Weights of a small contrastive audio-text model.
Training: adamw at rate 0.00086, 6100 steps, batches of 256.
Data: 78125 training examples, 20.0 epochs.
Rows from block 4 of the audio encoder of a small contrastive audio-text model, named by matrix and row number. Rows with one number belong to one neuron. Each number is 128 + 24 x the weight over its row's rms, rounded and kept within 0 to 255. All counts start at 0. Numbers have three digits each. After the name is the row's rms in percent of the matrix's.
After each neuron's rows are labels from the 100 clips, of 14848, where the neuron reaches its highest value: "responds to" is what is common among them. Only what is clearly more common there than usual is listed. The data: struck, bounced, scraped and rolled objects made by modal synthesis. In brackets: how many of the 100.
# fc1: MLP up (encoder.blocks.4.mlp.fc1.weight, 960x160), inputs 0-79
# fc2: MLP down (encoder.blocks.4.mlp.fc2.weight, 160x960, transposed), outputs 0-79

fc1.467 086:109094154115088133141121115110159108102113155139144171158163139117143123140156110143131112092162125121130097112155147104068072111121131117153166101135132109087129132105098126133167110113143148112160135138147160138150136107111118131167129110
fc2.467 086:152106145094132152116146157104133113129119157126074164147088135159163146149155102104181133112131159128120131142122138130169089148143111185155095136135144169157133144161140164133185146175126114153142134160123090133114152103102107175148148152
responds to: large (80); reverberation (57); round plate (47)

fc1.328 097:163129110101100128118135152130137108142127156113151157106122095133099138169131080160100137153089081134106093135129115150145124115145107101146129141121126093079149116100135107147153103114175134121137142157133144082153182134133108117124122127
fc2.328 096:163086112131127160077112113092136095152122135128110138133135096187108145131117114150139183126148099145125078101133126102137126107134120118122093173103129109115105133151163121100112169147106139122146137091111137137115143132143139155112151151
responds to: clamped rod (56); steel-like damping (54)

fc1.723 127:095136134095135126153153132135162166094125169138134129146115109132101108110135124126155131153172112156087116153102124118144131130136105080150126132165112120064125116144131107105127097089121104139123131138144140104085128156152101157134161141
fc2.723 149:155120092180112103118116167134123111104122080191143091142150146194126091089134090126119141142130120116171121140128111138144094144099144122116165122102154114149116095089113138098167127135145107148119145113115109164143109126070130128149120133
responds to: small (78); closed tube (34)

fc1.478 111:163100100134097100138111100113129109133101133112139137121149074121153101088126147140088158119116111093147141164135151169089142159173106117077099151161160130113138174116130124128138125178115114124173141102139097127139134160142140115106128083
fc2.478 120:110153108155160106105130139147073113126138127122138116130148159129115129156111101118110120161140131102125149110164147155093130126114128098135140140158156120137120142151148163134106151160172134103075072139122139103105110113155136106121127102
responds to: large (61); membrane (47); one hit (42)

fc1.186 101:144095118128128083146133136105159127104157160118134150093141142139135092133114117134114104109109141088113121152134111156089119178081106206100156163104132133106120100128144078147157113152127125099120130145133067152175161140136123117162123104
fc2.186 091:129112156075090157142142127100145146148105128130167130107151132152132117109105138114129091093136111157125145132145154108085124101156104147125172161120114124123105127106117124152150113133124164093148135168136148123098109091119156147145179150
responds to: clamped rod (46); white noise (35)

fc1.33 097:157115095140176107116112115142132110136119116152140135129128153143124136139148108115085122109154102088108110130146150168148082150065151154078151106145138091101141157132135121104127096138121100104119119152153109095140150125121164169173112098
fc2.33 080:151145135157126143110108168149103136170158120103103144111166110125126172101163101149127137120108114146107117114106157132143153129131097163112129156106127094134154149101121145162109154140093107093125173121138137161111105138151102185145113140
responds to: repeated hits (42); glass-like damping (39)

fc1.429 102:107152124104119149109119106135121135111139117158115112131126110106142126154118102142151122076099166147122157160115131139137120138092126170128117147125157124126143140153082124169109120133124129092138143141127074145101140149125122123143132109
fc2.429 094:102165144117096148105130168118120133101153093096147122140075126150124117137124106157115139161149157138148166111106114126178094128122128092103162092159110116120129139117144152061137155148130129099161106110150156111138143143120112137132127135
responds to: plastic-like damping (40); white noise (33)

fc1.182 112:123078126108069126121112153170124120143142151127150140132144089144143096125126165136116133097093130129146081166145125171104114172129130129141160168119154120132117143142107081195120100140132125112104140159156126122151142123159085147120141099
fc2.182 104:135098123120112105087131146122151147133152119106123085145128136115113089095151116115090166099145131142107130146123108159121112115082109136102114139159185096108112145145081116132168129160136114152159144155136130112108129112110089127164160125
responds to: rolling (56); wood-like damping (37)

fc1.87 109:125129134113175100158130138141115111126142144090164148066108151081111087132162108111110171113107110112124104109134153156111130132155101129124117131131124097096133102117130113146113118151105106078138107149157147108146164143158124144108092106
fc2.87 100:158169128161150114113127109151128104112141130134150099128105136110133168126141114112125136130184113119136086087112124142145130122114083128129139166110100125136113116157142144159101142154158160082106129105145143139105106124154127159151137107
responds to: small (72); steel-like damping (41)

fc1.377 087:144166158131138120119123167180130112110126138129149148102147152122079129144103105165109138112104146094104122099122146132120139156099147148124134120135117107121114152129128108150108110149167092151085128156152114104170196142115132101116127084
fc2.377 075:140151173090120098160093075130128117132086152105092100118126157129084120103154118159107098134162136128096144100174151106113134112096127139130119117110169079134116158099123148120092144106163119091174079106155139135158099108163116138154084108
responds to: small (64); white noise (47)

fc1.664 086:151135161141096143120123128064108132127139110137120162155136093156101122111141124149094119139152109159123119183121067124135097093114143162145128152110151146092178130139083095125154113157102132118117167170140138133107104154122166194129153132
fc2.664 085:160136135094164114115118112149117171152140117149103111151093119102132131117108104143152128083077146128075175104134118163163109109131133134103111159144089160143132141111136121131137127122117111126121110126144113127135143135137115184098122101
responds to: rolling (46)

fc1.708 098:133130123125149147099131155114121151118147131097123160094107127102114143166149097181136124097082128131095142126110159121138112154087124127130127159153150127121147173140134069127126138145144129129141150147111127110123144141149147152114135126
fc2.708 089:103145086110083169131124102141104094162123149118145115133112099178109145164140160143146142151117075155150115133154122165103129142124098086118078148137144079107083124117120165099109173111173142094114115120138129116115138096095120169154140101
responds to: clamped rod (38); steel-like damping (38)

fc1.446 099:138159107066146124089138152129119128119154117087130147067116147179132153143151101165106104086113148097087142128136108106142071132083099164139096132163148130130108170107119136150139155145152151075114119128112125094113140137143152162128110129
fc2.446 104:093114134120087113155160155110101108123090179131164155137110085108140139100153141122100139161136107145163149148158155172104130120091118146152138143105140147163145111136114136133164103110149153158127123126150165157153131104127115135118121112
responds to: steel-like damping (46); white noise (33)

fc1.243 090:099159123154061120125145148134159163113124112121116118163114149108133189108125133145133149104111150111146094160156136151112101087166115125111115132109144140081096149130154149207094117120123133130125150106116147173123102085140158122121148113
fc2.243 094:154139164078143128140114096107122147138088113117154135152132154110123143140141089139132138125163089112093111109142111092144131152105099125141133131121123190113131154118109106134098097133137153156163112176113144156081109131108113135126098116
responds to: large (61); scraping (44)

fc1.107 095:125134165100167129095139136092113154133121154101146141107113137106096145102141102140142154111128127149115123144143143120140134142117129155124114112157127095131159162176120129119148108156109143115171156088119130177162158131170171164126142104
fc2.107 085:097138161124112124120123155086139141118132127117167105086094152094123142094108122135106168077166137119093110111164143124163132131165141122119104158084138131162173112124132106113112099133116146101158103091155120153141129165111127168137124128
responds to: clamped rod (57)

fc1.125 106:124163137136099136125144161133123127108136134143141163092108091165148066101144100125152113113131108151145155177140135150100129123139086121110118140097135093112142153169076086105147115089164098129144139133117120136103130151169139139133129116
fc2.125 117:109110115177107104116134161087175062112120143141118136144133090157105093123158146141145143115096144133127133159126161158133120116099165105144154099104108143122155150112118107156149108114095127109107118128163133118151114153131142155170161129
responds to: rubber-like damping (50); plastic-like damping (41)

fc1.237 118:136144116164175116142148166151173143083126167167130142099089121149103122131153058135135130160119124130138144130140116157186104156081135139150113119136155126078123116137144117122109119109083125124105121149136126152103133139133140107164117111
fc2.237 100:106134160135167115135155127100092117116099091107116122107141108135161124098162168141155135098186133162085115101109152095140134133112122172128098116150151094138161094103096128135106151150132120104149161116119115138144084120154164129124109123
responds to: small (70); wood-like damping (40); material: ceramic (35)

fc1.581 092:153148132136175122091134149089155108141119122161142160141153128160119149137143105146126134115123114088117119098165137141154090108159087140106133161134100117108090150114162148143146139122112106132134144137144127113110170136138188166099145111
fc2.581 080:088131143156088140107104166151129160167127156135111139117118143135100130167130150144105163084107115118085099137085092113146150119136120133151154148091144123112155120146151133142145146126114094108135161153142128118119173124125139119163113116
responds to: steel-like damping (53); membrane (40); shape: string (36)

fc1.585 128:123162143132122078102142114068163111150098099106153115125142083137135086127147160136119134129104123136072125152147164135129133135141144182113127092113153156148150147137117115174160093158169130100129177153113125150103110175169126140133120178
fc2.585 138:111161103116139139086113133139119072093130169103080158138131129117125114160132082148126125108144157157158129134107131138145133096092186090127153097180112132104160152099127151085107149104107128128123138095138138118145151134073151119137146124
responds to: repeated hits (63); ceramic-like damping (39)

fc1.415 104:119129097117122123115127168109111135102109121147124127125090128104092173157119108105134127127139103135104117131161104142144144129105102097141141175108123140131125164116124170119114136131093124164129143105168159133128168106116165127142138114
fc2.415 089:120126160143147119163137136122148097102097116143118140097102138126144119094120142142138133114137156166071076128134104157130170093135141105121187101106152121160176103105147135089117115124146129097101149092163146155154096094108134114169138147
responds to: steel-like damping (36); white noise (27)

fc1.212 107:124135112130167126137166143120146132170102181105123104125117152107087114147131109103129154125150168118100099114162147128129139125123085131103155158156152128110148123154148136121095131132121135148085123136132128127182176116170118140113156119
fc2.212 115:141087086161087095115125145141167075099098128159154101119132104103109138126105142118119123165094099129156123116125102114148104111152150142092158129104132106118172115075126130129120111095087082141104116177179154151112127105119102122104129111
responds to: plastic-like damping (43)

fc1.657 116:080091110124155153078113115147121134096140158113105157082127102160110124144156114089107184077118133134133123134131144156128065158099148120127109108145126093094130132170144146114122138143131112139130135109114118129148182156168139131127105154
fc2.657 114:108125168095172170125149096119140125123123164158122093138106133088153122145148152116129127089148123150106142102169139085117132153138123144173128104108148152100107123149092088139105133129173161132135146156100105107145140120138157129090081153
responds to: size: small (65); bouncing (62); rubber-like damping (54)

fc1.361 117:149120096094115122108165087145119122146127159112090135094171126156114134151149138105113125099114144100115105097161158162129106162143126119129116172127131169122164154146110149171095104161127123140111112172133134094139150129161118145100148129
fc2.361 103:092105145184112122131119114145136144069121107151142112112108115132101073084115087142124171130147132137126091121145103127132119161138166091101151104111131098096140129116154120137146131143132083135088129112163124104122108153136072121103192108
responds to: plastic-like damping (55); repeated hits (46)

fc1.608 108:127115078086098089159140151107119143145133124113189173130099086113135091163152131117093147121130104142129116129141127135131136164143087107133130174135120137114095154134153104153127112139145097103146154082197156115138179115137124127112125121
fc2.608 109:133122097096181105100105137117120129102118112092129103101116137137138129122166133139150157100127124138096148091144090121153135140149138132087120159136152081141129146138125189081107138107094114111146093153120149149149125140120116105138109112
responds to: steel-like damping (45); thin (high-pass) (29)

fc1.475 101:123138135160132086151150112080132161117129129136160167123143113143118115078134124106100165147083069113141127151122126137128077180117118136112110115141136120144112102151145124162172098132120115073142110146126106137161115163160127117157082132
fc2.475 109:108092122172176108105151087127077145080147121155128119113105104105138111122092165118132112127162135157170136079128126129118090090098154117121107118132124132163136152144141108089123149102183143108074104129148128117143100126150155118167119139
responds to: rolling (41)

fc1.397 102:112115166102134126131146152126161104112142162119145116125106104124142145153127130093073187146111122141155101145158110137097148136132159111124109134121143141085149126149122154136141108166105081125141165116162131148119139169147121159150147121
fc2.397 095:103148142094177150150091119090067183115124124086117108115144144100130095130156148137099139104188136095141118136162103145129132091135099115186165132112137113156188113110112110110127161095083119076157098121087124117133138101119150145127080138
responds to: clamped rod (71); small (61)

fc1.37 094:135151109114147140115145151093125137098153144155188148122096101132152164115169082119124182143121105154141152102177071149139088161144131123114111123110120138113155100167126141187097138127127142126160117116149090119115112169161139109141097147
fc2.37 091:144155147077086122139139144133112079072129131133146183161144098087133119088157114124115088125155134147100125164110102129098131134154144156151087121090119148154092120094155146158108167104150147116167131120146143151126136091155099157137088130
responds to: small (67); repeated hits (42); ring (36)

fc1.79 096:169107091120111142099179136122190143146135154161119146130098114121116148162102096110127129159133137120107116135145137171107093139101148119135145158113133137122116111135108101176141160097168077144131151140151163107118186120138114094162113151
fc2.79 099:083095138142095139114112166121113136116156120097130140133126158132167143104144146141132135131147143151087094160133173109136146158185154184152142091101147106159124124103123075138141141162141121134119109112157164139159138113114165107135104140
responds to: rubber-like damping (56); clamped rod (34)

fc1.95 093:131126121127159134124158125130140132100135121111128142090110116153104143131155141167103153129101126105111159148145148131080132123109122142132098157156120169101108168122138134120142150173121116129148118095112098109141102152175123158122131102
fc2.95 096:097129094106075103101082109131166110118173164135128144100162132120134134078176167146085100160129106150127097163163117126138130130167096168115137109086097119120096108119130142171111135113171124099115132124129153102115111133145176103137103162
responds to: small (66); clamped rod (42)

fc1.597 084:089158094129148109073169122133153151104149159106125102097146142124119103133155086166118142140137123131099131126112126147098137155144149150120113093098139139092149151147096140115090134103129146111118119121152105101106160136125195158096120156
fc2.597 079:104158137138140165108093140120127144093160090137134101119109115100157133127125109172135097099148120162152148115103109143167181153152108097087101141146124154129115113126135086100124091155159148116126159092100146143108132137137095139175101133
responds to: rubber-like damping (43); membrane (30)

fc1.46 106:157136123157131148075090141123114154142114125143102147095101096151118093108136141099126181109092100158105098120153149171100157115118131150133128133089149133137115102147072132137129156140109139120108162160140143125123129142127161110125091074
fc2.46 117:171116115155098113112121130129148102100098156161088146106100109115141125104111094137146090161099112133170113105142139111128126125163110172149144155110100121133117121087133113167161147113134128101099164114137145139137121101103118088119139138
responds to: large (72); round plate (42)